A small contrastive audio-text model, trained from scratch: trained on melodies that start on their tonic, played by one synthesised instrument.
Rows from block 5 of the audio encoder, named by matrix and row number. Rows with one number belong to one channel. Each number is 500 + 40 x the weight over its row's rms, rounded and kept within 0 to 999. All counts start at 0. Numbers have three digits each. After the name is the row's rms in percent of the matrix's.
# filt: filter width-5 conv (encoder.blocks.5.filt.weight, 128x128x5), inputs 72-83, a 5 kernel for each
# gate: gate width-5 conv (encoder.blocks.5.gate.weight, 128x128x5), inputs 72-83, a 5 kernel for each
filt.24 103:470456431430488459436437429478533520477458482533544492458511536478459464451572600590550637460481477503496491459435435499582591584552585484491499502484525476455431504561499505491505
gate.24 102:447493471485469434413445401390478499509505504438466536509488501516494473483561543544529543518486491520493433477505510508473500563569573491529511521526449479519520551434447480519540
filt.25 094:478496502539572540580539510519518519541497530541487587538547513475551531549532505509558558446399428463446519516519490498485554552486481560525472490478534493515494525461505476445411
gate.25 097:487494512540599554536521478507582517460458446503507507488479443438437484487522538556578548487481509473475468481484492507611549532490476370451474551592513521482493499525548538521549
filt.26 103:474529531527512535496481449371501512534491466540452432475481491508502507552498456468483479579556517474510462500515556548443437458526533540481494461437466441440480449479512536510495
gate.26 102:499535509515514489488514495521513508504494500474540546538565504522503496459470433442450476516540529514489569547502509530472491501503495541547569546496478448410444423538514510457423
filt.27 100:514504534491464533548469511536485491451465471463478422455532470478475501430514530522538500546461430407488543540555555524508534504494457541554552530505474490484496503560519515508496
gate.27 099:418459493491506481486457476535514520530529541533515494483477521560572560510540502507503456561559532536487513512474506489558551528494540504475435440475461519522543548524521518518563
filt.28 098:469498523498553462450490444533553523535539582505524544483423462479487579579488512495498547518559496492489544484477452423477498504485548453452473505510504454448403434530500517465515
gate.28 099:509538507440430503473475513523495494492528500495536494539514550535471459466502500461427416510501504522491461447461474506490494488485538535530492488505492542571562549461444477470534
filt.29 099:535535496543500523509526561501547520506512505545565587616607495482460459463545523491466471539529531534553525455481518455508519438429424523524538496438517516481475493491471527535509
gate.29 096:482497493458476518535552534492527520502512509473506518547539551552511482533499505490469522562541594554449456453417485453489463474457469551551474493489462461406474499509484412419492
filt.30 103:549542533570566488505500502519475504505488511471438366403404514533513478446480544466521474517550553530497516469483458481463466499499522479483493479482476516542541559483519499530505
gate.30 097:443495494449463448520521509514498503499521585531582545528557467455442449475477503484456502511506435458495512496496460479508567550545504514515490481437487493452461472533529504485468
filt.31 103:581571518513518556548506465370534509496518504469495501544576572505454485522543510484569584528514537542519570560484495498596532473520491492492510510466448465415469537558515542490507
gate.31 099:479497564572568515505513463453506471468462470526526545589516478459479515507479535527537531502548566547544322376399454429469450435461471487463475472510558505481465437453469453460453
filt.32 103:558574494461409467493454427419443481463456504444470521557534575544521491511531481482550507449486465459486494485483507571413420469486565595542477498458514495480470447448450456466489
gate.32 100:479454433400476514559569519520519522503483467525496454434511526499460451501561543532493514516515530460452453489514539541492540512499498496509524514516502502454432415445512509502512
filt.33 102:522506451440489510485480477474504509487484500468429438465500465542529554557541574561522498554531489460463510526547554564593539514525515512422431497534472521477437462522511508528563
gate.33 102:551483481496492494520491495528502486443454476544571546517547486515495504489489502525546552507510487457434452505470488524507526542535508441447454451486524529519519545592547471471484
filt.34 103:479468522495522494506504502567513516517488471454436444486521534531564612575489469491500513474451482480444474464458475536469453473466453465487471532547506508538504482491486435393388
gate.34 102:494499530482530568498483480464501503520476467571588516510414429453486540555466508481484471514567523475480567556523508454460480447448433468458445465471512503495557528510533473532529
filt.35 100:485497488462497563524472448493439491488483513485524549515478462500521538588495515546527541511531537526503522490481473463439496576529486642608569513511538505497506457451472497508484
gate.35 098:467477505542526567540490452368585539486490448566512457499513459468473463490527525508516456627540540536540533488509534541480464439421406526583548504455456473478493487510513462482451
filt.36 097:505532517515505493499483439469515519501508497479563519538569498490491483490445443461475484491527587582608470511466474440379470460470485528482468423417453466433493467439500454480510
gate.36 103:498531527519505528498504445484432429467459443537493462504515526508477505463548510511480496457521528535493580514509530565527516491476484503465495498510492447427427447459484480472433
filt.37 100:537568554531493519560496439474544515542511531458484461510557469476541479509557575523538524478539528525503483439434436429546549502449472436468490482500525546467435529560551481478529
gate.37 097:458453485442488473468478454474491487463486481502556566582582473470474485484492544558551578511530528542518489500463485508465501580584559550504536500523558550516567497491541539550488
filt.38 098:445461552539497482493511535514538498476476454453500531508500497471469415405545509498483476479469466472431625620560590521499510539549551538560522548536547553561519527444471525450525
gate.38 095:509492445471495460476459499491529522480491479470516476500443442475491481497444455474508545542624667590538500481481483425486506449474463519463460492485461469427494487450451438498522
filt.39 100:503507552542549513493502561576493497502503488562481515551578500477485454491497480494511513516516555510398535532526513512541525505527502532487446474504554544481512520492476448434465
gate.39 100:397439450477484409450458509491590602549521509476506501498529535583578531519558529534540535532553545586564490482497538568470511540544542479506475474424427443458491463447434475483499
filt.40 102:472490454466459531493520512450538533524502471494587543519442526532527539495448468481538508524544483501466467458441479491467498483501484524522477473483547581600561498553565568548494
gate.40 099:473436463490476512467454463447489495511491504579523546536531456475511491496515586528468446503484527523503480486485491440542488480449448517497471465478564560561527505543488454472450
filt.41 099:499558580577542520518457450538493506518528524578499529498461484530532518537515534518511425530499496489427502473519514518483455461440499477513502510551514462499479459515511453424446
gate.41 102:425400416384375570546552508470514512465475462537518515509453497495465435452525519440491525522529470450481500483473465471490523504536571462449440461453414484489461458429456448466472
filt.42 099:450467479449436437467449462499399439495478490571584530511571489489535501497559529528513533450473488545570489486511506491529489479416377460455488542539535552530470477492523517527501
gate.42 096:444444408434473521541471434466453496503526528458450454439446529482521515510492504514504497499484462437475526524493487503539494466433428445465526579648553544560485410519532491446436
filt.43 095:458458495526606493448445508534536536515550466455456460454499482514480558512466513560517552494484450500487489504514468458505455447517517509517517483470518512527601595530470415498461
gate.43 101:463458483499501540489465440438476463448463490463511503532497440472500481486438483488512552497512492520484493522542569603426510555531474565543517482423477529554584540493493475500502
filt.44 100:504506509491484522543529520560488498471509501491505507462475530487488479482485471492499525557579553528549497560500486452513513544530549481453459494494483519528533579485495522526516
gate.44 099:480495530519470453515533537528519539501517513498491484481505456487469512481422466503525513507558578551507510536511565536496540508530534505543500523553453521567499504513514521536491
filt.45 102:489475471465475507500498488545504495512491495544497527513534470449490519537464505480430462509574575526522516514505471474489455445503515473531578597563413408400443526552524501580537
gate.45 098:461485455527539567541528487497524520496465459551567565529507529515481433431476467452437449565570524527510506527514535501515531497481475502477511559539439468467466484475508461472440
filt.46 102:468480500513516543511534612605468466454449436546543530511507520470455429457560596579539485500502531539514602556531489493543535527566531549534535519508538534572562569567537536565540
gate.46 105:475479483510492482483507477488438465430461495446425500478476503528485452377477546573579573562549528465442497493514508528575536551548508475475485438451410471544607597562598587591541
filt.47 098:550503498528511464532510484528532509527526543580613555513495505543574590589441486477463401502552531527506543485438402537554534542469432509502507493456527540547514477562526509472484
gate.47 095:499511505513530540492460453421478462461457446496487483502486502482478519465541502522530526491471474489543495496498498526501504483503451468457421445449532545493497441490483418471444
filt.48 101:448451466436516486510524555510517507556556556432463456455418458480482520509534568617606571540556568560496503439438438458575530528585483581536517545516510517540550587500489478440435
gate.48 102:560562526496436482491541453462536547582570551544498464437498429490495452452500489482494512451459509507505516497469467465484520493434453509446525505484531568569495485465489449486456
filt.49 096:499499498520506483445495521490508536571537535478446525518454565559560596606492569547477503513571597556491479504452417417496499494490483537521520493515513525500477467470496507494469
gate.49 103:439488532565553472444411449482507522561533541597504473455456445535542473492559594535487473498509483493533441390365393416482490466495484503457450453438530531599592495412418456541545
filt.50 104:435441476489456507573581514551402461490522570528534557518472519536542579559508478504474533432456447504541468470452451487443484501487432555515479504486437496534469468507509517481547
gate.50 103:472435492546540492456438482457557501495493495581550484509481466486493505540560534466455456548445428426420497476469473474530482473507458470489479475490458454505562614512551502476436
filt.51 100:468436417429469447405435475444493481461461478456512552578521513526486480497584630600592597498468469440433466462505491468563513571542466497515467509498515531561540545565568520548547
gate.51 102:531537512473481527515488485509510511519527527518539506483459510525500501424486470455485503488474449455567524495472471510556500466486437457488516554575491538545502444477513542545570
filt.52 098:543544535525508501483471474489522515465443467572541501515483474514521509525506485552437449436450446466459496491432434425474542581570525501512515506481498496519507531478506467450462
gate.52 092:438458445424497496434454464449510540548542527557534537480493423449490465535441499534593622562517494463488398451488450477470491517503494541537521504533455470481468459455517537525506
filt.53 102:500489481440447547495523473482477487528541532605626603528546599596529510509487493490537544472484492489482538568521496512485454472447461513507500466454523482530474532518487455486512
gate.53 100:578522540500494495498484524528473458471508514561560509489471487486520536526423501526550560506481442507528459510519479456485517567560569466466484472526521520566565549467509538519453
filt.54 098:602585508467460469433434437468525519531441463495468429488506528526572532507507532520491522452458512499488523478456475487518484454495497510506469486509561489485575560452472461448409
gate.54 100:481496485460428569532501495463510492480469437444476507559529472409451463476484527476518531524465484463468500439437480516493481494515489510523477445435523513532575563534535495532514
filt.55 100:541495466469523521482472507510502550557535531469500461483465526557553548537456486519538514530515503474471504528559544499470489520475485499485490549494484499504496478479476457508491
gate.55 101:512513546538567550522532528504498470497470498572503503494477520496445452454536481486418448449443455453456448442456479431499474491491466510528497487512567565547483467454515547532542
filt.56 097:476428480433456530520567516503461460529493439525487504565498473445481496464581504488496466544588525481411507527486427423504527533506488425411398465488500468514558579569539533515496
gate.56 093:487478449478501491579529486435527553499532525523496469451408523564535525580479538555506566516541510503571462515431460401444500485517490432454494528531489488470521591563533476491461
filt.57 103:458508490513488561535535563561535525509527516468473481549522498459492488494466487499483533623529468449458552496487452472531496529548511507524569559568472484454490534503468471503510
gate.57 094:535507480485472460423449465475502498484477476493453465469471472522502497567501491573574526547484522488446462516521499482527526511490498520515510514470423365490477477458501549567561
filt.58 108:459477457534519560558495433406508480515542563546516523529534467464459507562503483532498441443461520539528521534548525531528486459478481471511492467476557471465425467544491465525465
gate.58 107:405400430525561607576529468474462442472509511579539497478417449461513550571472536519514517453488466540533532510477467424613542513471445560539501436388521498510553488579503482476438
filt.59 100:476497526480499593543527557511541558517480496505480491480476501534569505503505482526498498559501479533496533491412424437515524529554535529478477489527576531487418445458457474506446
gate.59 099:561503506456457509532491551540500482448465461528485518521484523475453458515499498492485467519475440470469495466433449415498479536542517465458526476483521507472457434485472537548531
filt.60 100:508492525507538524493539516531425453479457459533477469513520526492499535516494480467530499505428467462422560594580564552520495512475480477505502511487445495491456479498490485525511
gate.60 099:504470494447434489488477491534493512537537505486440448453495486417434443468481534508488447509506479507510515507480494471548516546521486543529505516536541512497487528519538544539561
filt.61 099:432451481510466485503470486513493568567514490507541497553573446496517480466534529511548580427515535517478475490465563571548488475505510503477501463538565499492486526502479497498538
gate.61 104:538496478461464409455490562538458475459480499526518529530514503493469497514516541511516551542547495493460487506533524493535530507526483481490472497485489472484551554467452456523535
filt.62 095:468510523441494531579558543554521481534518524496565544503533494549500495475488403402446400467503524544536536529498515540507497544474479433445458456411548487456436452526541522527557
gate.62 101:458460528539500438493485468485521538506525484499546483555506502499542513442478499444447447503480451482505468459473486484465492432411387476454495456438595594550495449460501443472504
filt.63 099:493437494541573634596502479453485514512474464591618544492448446452535581618475504516524563436414459473497566583536511453527452439450462563509476465514501464525462513452467481512497
gate.63 098:502481522527568518484435454454463462449463447470499502516466453417479483515512482393446445475435486494531492543512481481441522531508487492474490493525468466481514532433501467518532
filt.64 096:515496496464490485455477512524518458436419439462490528438427466471481439474474500544592604542510591549508487462459555542498493533481554432461495502543542538566490452606591531480472
gate.64 090:451475463490497483533514501488483530503500494394463499484415481487467526554516524542523468493484534460445467465460502500432432477507546513444452446475465471562548480444512496510492
filt.65 101:494521525481469499480462467518496545546537550476525521481498494478550516485450461494501505543580503546526545519482537526482524515486500555496493490470544510504494545486503515470491
gate.65 096:470483517488469416436468532505534546531519508447426482530519528573547486506475478476444479517503448462396524523525452485519523522529524501471482473495549486456519536497473433437460
filt.66 103:509496456514526545519512448478490485458489489565541577508435443510480525521532542525532568492425449489453503511541539550539535539513455491566540541549516529563488483549497436477445
gate.66 103:464445445486512445461484475444529500469479462546614614563517466473467482494511510496438487459467481469463539537545516476499516531516442453458498464495537519490495491527515492519627
filt.67 101:527509500475521467497489496452478462500505504435455431551551509496496532537565567530524494450454484495532501498515522522516524550485454481479468521548346436464550506511523529489473
gate.67 096:505489484540531447493505544529521517522474468534501493533518485478514465477489510519528529535527496498498451494536576522492488503519500471481465485466501502516467472543516526491468
filt.68 098:480515495383413542512536524523493502490477486549513519520545522491454446504511454462514534420429448454455414438438504511516489505519490547565522492519554540510485441521552579535516
gate.68 097:519485519546525513522511477457533500501500476463496478481455511544557566515597532468492456459454508468461451451443495499551561532556499458499517472488465466487516568474471508509486
filt.69 098:474494474443460503536505516564492493479473512460508518518585507498472436459557504503459482556534523525564509515525521515481442471532518555514493468437440409392466536466511542536539
gate.69 099:543539515529495448412441471493487492490501502477511500484519541539549565571524497476494470550498480500492471466514483520527522548537454444472482473453546545493487505491471464462496
filt.70 103:395452451496553441491501524493505474510550568485511553500554512506489513530436416459467519459482525503493563534495455458430429451518528551462440481490474541587550496526499497497454
gate.70 104:506505503519542524510465463447412449483502511543507476467462472524531554552533548534515548557511529488512591517472439472472514515493505472469468508497493492561528514505457463468481
filt.71 098:483465459479424517537563523486493505462493500570588553498445520528534599562465473511548493527502435453425548553515502494523535529530487503504532489471520481468523498576519436505509
gate.71 100:499531517512492593618565506435491485483504463508470497499518466514479516489456496483571519508525533499542543478460509541554585536518506510513535554554497536498523490485487453491435
filt.72 099:531511529529557468457471508511483462465536519613580548478413494468533551533516508536548513456427449529587477476425495553509513555566539525527463486487442415466513568517537581569601
gate.72 098:458514450476489465484468496531514491498480472446489532542570519504502493482523515554589578514487461440411435439479488561492482475455466507481509516564477510457473476440448443440490
filt.73 104:436456514499527516460458492503484466455464482625509470441427560535506471491499558551498491578518505537517516518472422460525476476500455487524522532482554459449474524571519495548551
gate.73 100:522509510506471438437433404402497460459419458523469500567575556557529478496517505562566579490518543559511487492554552551505461492437422451419426438445487522510500481380388433484524
filt.74 102:546513547537488500495515508562523526523528528421463409477542540497494498507447412471488466504480500514506596528470486486523521459435395512534529478503482482466500473512490535472493
gate.74 099:369445482502581456458445458523489475444483499508525532521451485513494460492560509436436430480495566615603577586541496423465517496480459473485474476468450534510476427489489486490432
filt.75 103:536493474533613503512451494507468499478485464499499495465481528504488483498497529491441461531551532558552520525509522592508529494495493510543520540512469574607552590455479482502497
gate.75 108:571551530491475481451488443480489524517539498442463541512516506500485535530438481538543549506490513445425489474480486487548495499502483557506512466454453480541492534445480485490481
filt.76 104:499490473491478470476499514521480477485487496475469517557498493465486485504570497494493458528504505470441581557538563545511537577566496509483540534513488448542516466543513490487463
gate.76 103:524541525496459478518505495502438461483481498483541544491492524504511497503444447413395392564539484433433428506528496497560533496477486476472507446433528556521523479477449400467497
filt.77 101:517512510532562537483453476439528540508475480566466430470531456501468455480530482501493571549547513485485512512547521543517450418495500553508467498535533504447517568536512511547539
gate.77 107:477467517499528510518486499480516534533501492457528531473460473522515503513510514484463521481503502454468461450434497524488459458479481554556537549503541588535495479533452452513532
filt.78 104:460481485465480497510511477469497513517479479549572575536509481538519509462493546554542589523497533466484478525536494467482544570543571516486481496471495495528556545549554536541551
gate.78 099:490490482497532535510500502440480482480488462461466540579537463463471445491472481477489542520560538529527488521496554543428449446457482462464472500510559523532540536480513472480507
filt.79 092:528550581574555489504488539526490471475486454450574566579553456502466519467446433434449486551566612561514517567552513530463475480457460443465453464431505466525468424466455475463387
gate.79 098:390445514540541413491513577556429462476488486490544579597590530510486492495491504527528505459499496481496523518529533509521502517597584530519487522447489527513558553538534568610606
filt.80 098:408412464546510563437469473479509465487469470447499448508439472483469528547621578573546530491430427436450492484495473474611527525529535487487510472511493492497570546589487460444466
gate.80 103:497517454453428423429420424455482538490503517490491514526495541541474473452604575552580570490560532517520539495474472477478472444456509421449471514516542540551540506515531544521520
filt.81 100:444455496518524533515497488469508515478473462478502460485479490530520485493500491483508456513471512501534521482447463471505463484468459458493515494469514475410405420434433434441422
gate.81 105:533541536533518482477517539529517518522498464471526592584527525515506458440438443496497486458469513484503467474489497494489510536574557427472492467447460465527555583386447506543554
filt.82 099:475486504443508489492524509503491532527548544599499575527545460540499517549516548507491507523510495507485598550556545556448491430464466484510491512527544506432371391431452504528524
gate.82 101:508504515518507471487507556541523512527517474480444469511490472485476484479512573520512479481500516587556489504492513507531573573513474506485484486480499542526499434466483495506482
filt.83 104:492501491488456521527519454454544608604550510566538461445485550483430392415511508501489467442493484492497543501517503474507492473469521423487483449409554584560550491567573510528567
gate.83 093:526465432458507475486472449509461469469485494508539538484435533506535496465530566564557539541535539575568466421432439497535482456461491443466515508498509515512541523548519487488491
filt.84 101:443402403432456449471476453520547517489468477483523563579517480454469433477512524541541453455510524498507471463481529476508522534519513464450388417459537565566482467531530476447469
gate.84 100:466499518543550448426452499436431450466488519495530552540509523532559573661533504475459474565479501512527572565540479436541525509486488485454445452470459460483525475493500451534568
filt.85 104:513531569570565449453447442462469467452496502479490522543505465500516519503464473470482462523529501543560553482477507557572547506507468480501522510514532506501527462550523487493473
gate.85 110:450489564527493591580549529528559532540503458475470483549549514497505479477547525528535587511552571540498474476474501484466475523545510490506459488506512499563545495501491508547561
filt.86 103:495444477472500431457459461524522524517544592498458467458480545506506535578478480500464473445452503587637518537508532500470439477448516528567541523478392452489469467531547573546534
gate.86 103:440418503523521504470453433405510563590563512475487527508481529553521534504513565551528489514535522494523477486470449445500453447470438455447518532549408466468517508518501507523468
filt.87 100:420443482495476558564548516509500534472496444504581494488507472482481487539549503509514526467500427491487477515566512509516523516531453538522499489556510538492539514517546492528472
gate.87 101:416497513499494519528520547484446479480475494476508581552469438463471472491465483466452489529548514479477519476490461434523575496492500477541542563586485502490504469439476467507488
filt.88 100:550473471481507470468458452507469439430436472525494507490468441445428427489460463488486471405426459439452477443441432500497514525551560442437492506501500487472487467558510511572542
gate.88 096:445407432479468482468523525502516489474476482521548481449481486518526513494538554575557564547525556546534511525483481498484509559526519512531541524542606571536486485455462492500502
filt.89 102:436514519524555529543547516487526553624623550466474477446534532538561514492558527462450476493477546575547487491440451438517518488488516514504527488484513524477455483486487452500495
gate.89 098:497541526543539551512511474476473520527487494486451507503513449475511525566471476477479467512553514566547503492487476494452523603550552511447430411402438511550555464482469454460494
filt.90 101:457432471444468475545533540505488520489435417569576555531505504482489457469493476471480432454457484525579522460483495456515536518507487562489503498491424375414365398504481503510536
gate.90 091:473485464506489502453502501565474478485473492519533520530524513500522498499510484498486561518541497499513574506550492504473506538552540459442455465506499556545549549520502484424423
filt.91 095:398468458488483499458493472490497520482497467446462434512517532579502471484519518476469467521457413446435457464510468476477458473447443481481545553605496507470453445492461483481447
gate.91 097:568543521465456502497517550536540472507480472516511510489554519470499503549529529595571586569539547464452537511534569540414439481516526416464445481539540495521516513489467460444465
filt.92 104:521488549482518505553527560532460446445449473472572558521504568548535549593491462473436478546574578484506501540489482484506510475488509520522551542560517513517474517515492504507493
gate.92 096:525488541547528549488443456499485441476497486518523493497507603588529558512531495548548529483463518515597449448436447456551521498490477482475502539501535521476506467545537522479445
filt.93 097:507525519486484498480521526550463513501472479472452436437533512516501479453544515525441450480441467390398501475481525481583534489480513441475477479449558517515489514549531551558556
gate.93 107:513542538595601486451478481531479512516508488539507494510533524527502517455613616516454414545512539519522542558494457448530488507459447506523516531478540502458432463508498455477491
filt.94 102:524558542555519480444476474469532514548519522433369452485524505448456468450517470471481508457503532521457393406457517550510446447468463519526532515507552509488463541471452433438462
gate.94 101:434424445459462567521519466455532537572579539527567529491502475469489488484470475482517509513493440440449497464502500514482525539533498527510530528560471502510511478489466493539537
filt.95 098:498518509456475479487517514525437494527553555555513496502506480497538526503518567557566511506529539509468467491477488460464521528517536484460486453427601622609563571511530553511525
gate.95 101:523495496497490542535453438461468440437467484429498512520449445500545525517513558534539542492495478520525496510449472511520518490549562562576490447388485536552531462480459472458497
filt.96 106:591597570559496434440426463487520565567569541605570558506523488501496468473418391478540547504471499504533552502495534542498476462485502481487444475501527505467513558542532497517486
gate.96 101:506531508469414492474477456413490519535546504533479469465540536562531536482482516557582579434485525486438522495509525473457431454472477485447468448467483482479495535479481486491461
filt.97 098:511451451482426532545518494488556544538553535465494492475415548526546534567544490527512524524512473477446486436417429419487481466499505531591552532492444459478449493539522559542568
gate.97 097:449486495506494524520525486491512490468501529566564533486475529532537515543500434430477575499485476495537556464465444492520525449427472576583576483464560518447422478510508541538521
filt.98 098:502564516583556476463508485489593544507475535507455448445511544590552600571493521483479454449477546554566448432450446458566517596567500499510514551530470431463410446554469484452440
gate.98 104:460481576550593450462466490543434461467493484496551544491530481540590590577480462493535550460480535575592468455402421429588572606567537482478460459446495504509519538460508510477466
filt.99 096:535484482487460526516512485467488471471500523486418369428397486496529542530453453475481486522532458487487529540533558585549537456439498524547540517521549529522540509539518528518528
gate.99 100:507490473467500479474457436470519567580551482420485486515444383419497530511476516504499490522508473506460430427468463455425471496479487469465472482500530510509486456501479425412432
filt.100 104:467502461467470463428478484499515513518492520525475480550546471481477396447509539602608558474524497495459589530527535531388435459488470429412421468505480495462509527394420445502575
gate.100 102:493480524518475485467464486526518502487483461494488473415451484514559555519555536564580569474491522511534507469453428497522526549511462594560533545551486520540502487468434454391410
filt.101 097:570548550535529512529514467479562562565535542492504487520474501527454445492496482578574561575518512538519539480520538480457480508550575527571578523549568560519492484439415442453508
gate.101 102:508570574559555470502501466493496518514505505506563561513465454446434503502568527445434425494534533530470451425440442457476558567539505519494461448495466529547523489398454431480508
filt.102 099:516463499487563518524485517505479487480495524438499512490478531489492493490500529489553523507481517525562492515518499507484494557543540498516526463453468493514519512510453492474460
gate.102 100:460437404444420529498507488483530504501485493533543464475480454478500491487482445518542510559603553531515518511545472473460444462501505515490484540577557500501428455450457495505516
filt.103 101:530475495436450526546543470464457498490503476491495466439462468496504534489469499512495460532478490509514490529517485484468519523533542464445431423412554551505432514436433487468501
gate.103 102:512512515506533509497495531498549531512470466425435471517530545530512493474426473471477505495524533561563482465465493541501504539567548503508522527507513540554501445514465478459452
filt.104 099:460450439453525560536534508488505477476501508470556585535538549543473464447495526506503533505523543530510559541523491517486508465473470518508494487492565548506494552558536568524519
gate.104 097:583547531545525480480461453484536480442452468475493508471507519480480467473521505495460437501522512501483464466528496458492470500518494519466503500479537544534487467531562484464456
filt.105 099:574536529541509524522530560509409481518522514529523564503483413484554548579460502455464511520507524496458473491409409389506488486502455472490493465467563555530536514520505486551521
gate.105 097:461475493453413469495493513556492504495475432536519503518506476476506468455526536519499564522517504502481555588585562560521459456444442537512497429444529461417449465483448411416489
filt.106 104:433471482466472477499480455498475447447441468512478490430492548508475485473459486557522581433467481513449499539510467473466536548510510546510443459513457532562516484518515495493479
gate.106 099:492510524486454486474459462528457425449422419587530511470540482473528571562447499533572588488507518508540539505496521589521492524520499497530540578516488450544557526546458468445455
filt.107 094:427406349376419528504503513499475510493499474478523519457522420479465516490543578610643637429426472463477494497556473544518522535514523514516532538584503588619473514542523556545548
gate.107 099:494516456463501507500492517462476483449477511496536550559561500535489494489552520456481467528527477473439519557563525456504510521541541517492430449469430437514509611521495458458470
filt.108 104:534527527571517445418478518469499503490471454614549570518453566549531473477430483473443381499509493501463540523535517553465463499483447550557512508552508530557538519477495496535556
gate.108 103:456478535490466466519515522486502530519511522462490474455485479458524523527513542554528494552541517474463563566566559491525472466479476487459437442418537534518463474503510505498498
filt.109 102:520486505481478543526532524459469467498531500471484512566461512523527538519531523523504493467414400453470494455447452518413472500509433525516493512608459432437467507500553542543567
gate.109 104:483505514519469446480471498465529551511484482461499527510436534523491522472481425461460472539534541468491419436431463433430443435483460585533529492471470511508535496517507503569613
filt.110 096:453477526548492583572566537534509527548552569493540539487503420427486502505512576548518528503555536525518458527550623547481526517544531533511542523510496466457479515475492496456518
gate.110 097:479519566494477517568559566498473519533514474504498483507430547573516494472490522511522573457477489504477454415450488450510523483517476544500514519490512552530526510479491486492487
filt.111 100:595548513497525434465493509526458489516515520559591523507513447470487495547489527553561582431502575569552488532504553528526552585523539452450460452498419475474459451518503520487415
gate.111 102:466496501466514516505500417412510511491485463545502497537532464471457495496514504458462456582526512508560474462455485505526538511489484466473498473502414472556564538436481499496519
filt.112 102:505552542512512444455500518479517499493529499470430511540492441461451442446521480488492513527560581562506542520547548547523475497524530535501545550569485477449495463542530488525547
gate.112 102:558521522503517392425392455479452473496480517480458499502509535535538542559498491486479470476466411394449499516517531500447467483523529542525524488486510491529551614429480480517521
filt.113 097:500525514450503526463519518451474489498503576512525534523476523511509486539575523511499538579510491459440514468532496540537521503532558451519546561511424411490528529446432433460505
gate.113 100:600572523532551492513481478507442471479478475477508499472462516476536523574550589542469475593555515475458511528459467482469493518529565495491470499495425453493482542448443470473447
filt.114 095:465434489560546531516549507519510522518557565536529513443469527481468526515489490442466493519466477485572484422493562581447484467452485506505499507456460498450429465479480486499485
gate.114 090:508467427420454517532505513521534547559519494476530503542579495488502445472450481547541493589539539537525479482487460539484501482485532460476470469466435504501507558526548507506474
filt.115 103:497463526525440506524555517500485502501492457511475476440440464419517550574472437450480531590580590552494532508445378400512485546558515439444480488498557511478455452473470532520541
gate.115 099:476456473530578459480465452488424460496463416544542536505491466443455417438517470478476451425500521545515496509532534512516522501494474575510531522512373450508540541496447435451445
filt.116 107:502530499467453516532505460518510523529461497591573575543490521504487464425567535570514492486517518506514493474476425409442471547566531526525551578570494525544520468474516501428448
gate.116 101:523484511458457471465459454419466489517538558488516483474443489504494426467506521508500488470497461441473456463454448454612580522474467556539498499505511537497504504447474465507524
filt.117 101:586579548549547488462477498476543517540520532524460416451489488485520497491594529503492530531539507516489488537511467471509435368455459554525518522520469471466514501542520459423406
gate.117 101:502385431456508540514469465418529483477449446455445483520534519494510517517491465467440498470450484470482479488454448442535585596553507440452502507514474513539554540421438473473447
filt.118 097:498481447443476499536575555599490497465512555475537498499470484450435453457513473459465473541545465480553585618560505482480458495480463482464509510530453455487495547556508524540537
gate.118 102:524493471478467532508495486499552523516507523554486446469451470520513505526450479499493485608579546542584572561545557535535516510510487530523527516482413495431473483523542475449481
filt.119 097:472447413435441546515511525508516495500478448463412464492485492531496466459486486519521572511494474484476473499462505567550522519534500547520530469477562542484478443443442468508506
gate.119 100:494493504502443504463445452503524483508519512548484508508499552516512552536492464505520547465515514549542545496489496480559480497498478529490533516503619599528585555525503482488506
filt.120 100:522463415442506522519529525518453469482471473500505512549562459479469463485560527506497475450472456477537516515483514524592563564574522536530557524461528512476473492609566504496514
gate.120 097:487476478497461461496483485500510530557565546491421410495479459503491541538511492517558549510516515485482480470475463445552493489510481456510542549554516473439476458489499475469462
filt.121 103:476482500523506461469570518517470497537558536442505504561534560524489467479479477564545540482533549527525484481545526532454467531537520543533524570540350365390386397531516541526518
gate.121 101:479463482493474513494469501508482497496484492521556540558527434425438464465547525490471496534515548555535473469493486474447447493508529551576507455451457496524517497468483467453485
filt.122 099:564502498493508513528519523498508495470500512583570545501429449437453461448498480499493569553504491475458480424446446458540522496458464545499560517528488491521486521518473446496483
gate.122 097:430450475444509483487515463464524496505501526515537524521459498509512501548509544569525484505465454446427492486544550585510480468517523507499533526553483506531586577482467485487512
filt.123 097:410444449485471551505469521547563542516509468492500488500533484498453432375543504469457462524518527512544510471470453511534514491556537454462518483443498453403418456445483487541565
gate.123 101:525539523471462571549484410420478453515570529594588512407451453456514517508496512531532559491526532499514376455492490496526508526531528466518509485464443497492514504529492448400453
filt.124 107:512532474529547511481500480488507507516486475538517545509511454504471524450534520550550531605562546531526517512529472470443469496483471570585530532541501482518444455466469526523495
gate.124 109:427432455479478467429448488454519509504504550519527524536504570543509533561551501462462477613603556547560473504488508465509506505503532561570534550544463479494506472507488485474429
filt.125 099:502550496481507511493482482492468483469505536471422458436470502475454470496548501497493544503524522559615462453481488463491521517503536517529487524549453487469454418497446427464507
gate.125 102:475469430444440541573605550512512518494461483533500536485436495494491504483512518531480515511466434464507558560557511518508515551526510524525540513477572557575558485513575553545568
filt.126 100:470484529489486540496495474445469460485492469489446449454508500505551516517566588522544494489464497432479534506490506455503433495524518517487465510477488429521527466444456496512451
gate.126 097:483481478504458466454456446466578582567585508524491407353352429461458516551576563581548577494496482461488499487505495482502508517490536536503469488505562582562549542466391439413448